Weights of a small self-supervised image encoder: 101725 training examples.
Rows from block 6 of a small self-supervised image encoder, named by matrix and row number. Rows with one number belong to one neuron. Each number is 128 + 32 x the weight over its row's rms, rounded and kept within 0 to 255. All counts start at 0. Numbers have three digits each.
After each neuron's rows are labels from the 100 images, of 14848, where the neuron reaches its highest value: "top examples" is what is common among them. Only what is clearly more common there than usual is listed. The data: drawn small creatures on textured ground.
# fc1: MLP up (model.blocks.6.mlp.fc1.weight, 384x96), inputs 0-95
# fc2: MLP down (model.blocks.6.mlp.fc2.weight, 96x384, transposed), outputs 0-95

fc1.49:175122118044128145101150175151208127173117075124156107108121121132163162075181106114183139125130163179119050127129122145146176148108149120119115132150105182103172126122112165154146113107167051094108149070190087087120108106150126126177131096155176159118169159149120128139167120106149144128
fc2.49:144044155177121109100141162104112124070106090104109131118148149127154138133139115145154155167167088118146146103159073113153145129204132116129086152144107156143090149104097136162108136212091072166099135131120114067135082174099110101107127146237118123111136130129154089152131129134191080175
top examples: spider; jellyfish; white

fc1.318:160110105158120096077106102141116113123097170048110060116069158144124140162092137119143126167093047123190108153133150069143114098122147134109065084111066137148167091098140098121086122076141087120131128108123090116080112098188157109125126107123172093139119083131105145149072084167116096099
fc2.318:104113111176093137100157181086105135135146174120138104159142149175117104136160179175114097216117209140159071149164106163053107175160110152130179157092120116109142128112169122133069187123184115109128120099100134135138120094134114139131178154078148127140122105113210130120173123146126139086
top examples: black

fc1.338:140175157100100106237153108185167109109140137061193113098130112148110178091103118155120135171127162150138086139168109121189126168067101140063084175122125100152134113129139109170100091124100140144133161092144122139160158126062107113131110102130159148133080100178150107093137086114071120120
fc2.338:094105140099163139157150190140186125122145189124164149087084173129168107167132194110155135104197076082107144182143151102101094109097116135173087110143143172080121132137154099137138138108115151077089063102154141138076138157142169122145174144036140131153135119111126180117100135092097102111
top examples: white; jellyfish

fc1.24:124100134155099162133138088099159111174100075170088114076147213122115117153138188031207106147092077127119156078118132144159123147075129163096180115138140107042167105149122147141125122105095148142124139082167161146125155157130132098139144126086157101105097079146125120140111132147076136105
fc2.24:109170114158124091091131115097113162071103116171068151078182166065114127068145123185133096105159135133126202156151134127150142144120096146142140103117067113155120172142129085116083139175150150160133176123112119137109140165141128144147172118138087116156050209094101176118073161143150165135
top examples: black

fc1.349:131122102126131080132131100129134158087087128093148103149090112075096118145125127140159068143120044096144065149075133102132095068137175122072132147132096081117122171102120154192095141103132149121134081131083115097146107158100079080122087121087035103090132093130137075116144112087159172113
fc2.349:101197133104097115185095121163163104067064149136194106147116118106143148159138100111085131139089109105159121089162115172062149147050132158107152109148103117166096163142131159095128142117214106088117151081129152144139134112203111109140157171175130148137099125114189144144114183156157136137
top examples: black; striped

fc1.96:072113087162088154121101176113137085116167114119159137195096120176150111112080205112184132142111141107118122137096141108152064132120170104078127111149139126117109098102105110095149135126147059152137132070152115144160140181146150161120156087111069105131150138136080178177107048181140154082
fc2.96:098145136129222116114149071158079114126095096135158134142120133162092111124168130122112139095110105121146119122104123110140086097123132186144124124077176112136222146147104153127104130112110126112141144140121141165118112106139155101144149168255125163144161075089183093087110118103102192149
top examples: spider; large; white

fc1.83:133137121139106125092164109125090083118133168147137144108091150132113049146147108156134135150102068205137125045094153122134119142130122097059112110058137113142129137167106096162175119162098082161162133168125095151086117107159166170119139110105123189140063073105070155102105132102176132182
fc2.83:065049133132139130155125102096126126098142094066110107172075104137149164183074084123170081114137132105106122127104076077098135148051122075133111144150109104081114115113155130080114145108096069106094132124128115120074100099108119128147101159187128085114089141160067152184133148094164167128
top examples: black; snail

fc1.296:131087117114173094114152108161124111109097137137125130170086172134062129101161105142143120106082108136089142081115129086123140046110148126115127112113154128126127122110080128134122089119086166113139137147088126123120148138112092094105167103002131145166136163236125080092091152156121105057
fc2.296:111149123117145068122110105102169135139189092100153133178163131128185150182164117146162122139120151088133146099123118162114143074163130129114159180149140127141100183141070088144149141124110136138165125119104104103092084100049152132111119091255135136187105116066146111102146117144103113123
top examples: black; snail

fc1.321:071113140126124164101151093146109143104124138049132113175117147123165138102112168140138135135137094107138131165166167085157112143153133123172205128044131109143127179142124091094123144151062106145167103115151083118148142146113030125109106125106113133089067187099057147168120126135153194123
fc2.321:185098116147134161052150127134089082126109131117110147086101118176108086139085150156130219160075090147138082089141133095155110119135142170112172165076139120094130091081144113141175129157095128131145104157133112131193128156067113183100137173210143116129167131166163136170103170130115104117
top examples: white; yellow

fc1.150:157154149066114145103089119070082138166142124060147152147130130118139145141117158168203157083137087114086132097052152119098174108134154136096127111121103150082133093151120114110102077079138114135095155081170098124120122080141119161164152150127084193092131176154055075174162136120164134152
fc2.150:148136103118104131093148092141089087099113053098095120189109087108128121116148195097161087116094133120121166148153122132113157158107068090103150153092076096107087099112115117153094097106111103124177107107119087123131124118115146100122092111255100132132118202126136140122116118135106075105
top examples: black; snake

fc1.249:178165064147177154174128132165180112120126193129127167068162143104113181095152062131111105094138161156179128098139187155172130127201051099154182131141080120074106131119091095114118127110109151141137088141100161161132130121108178161147108124129108154167105098134090107107108171138145171140
fc2.249:040164104117106097150172109105145137065123174157170137159196106083137114156117174105116114112138107185115178157158053124090153127160138105149161137039163149151142157140097174168149123085096164131119055112139124093155146093180107134117117127107140143120111147135182107117096135137187125131
top examples: white

fc1.322:250136156196137101111147109104086179127141152091134108124129151154168138091184153121157138135077088153109133146123105134121097077112152098137118123132098089240129136077150178105103141147103154124103192139122079093084145126146161118155123155132133071073110153145124105118123128130091151151
fc2.322:097184146162055152095125182138140162128112141080168141164147127124153116135069132128127142119146182090104100104151166115111123154126136129092145121126148145092139080130146108145115146189143138113109151153120103081109139173076118122117130202000158114101136129145097097171166166121127156096
top examples: black; butterfly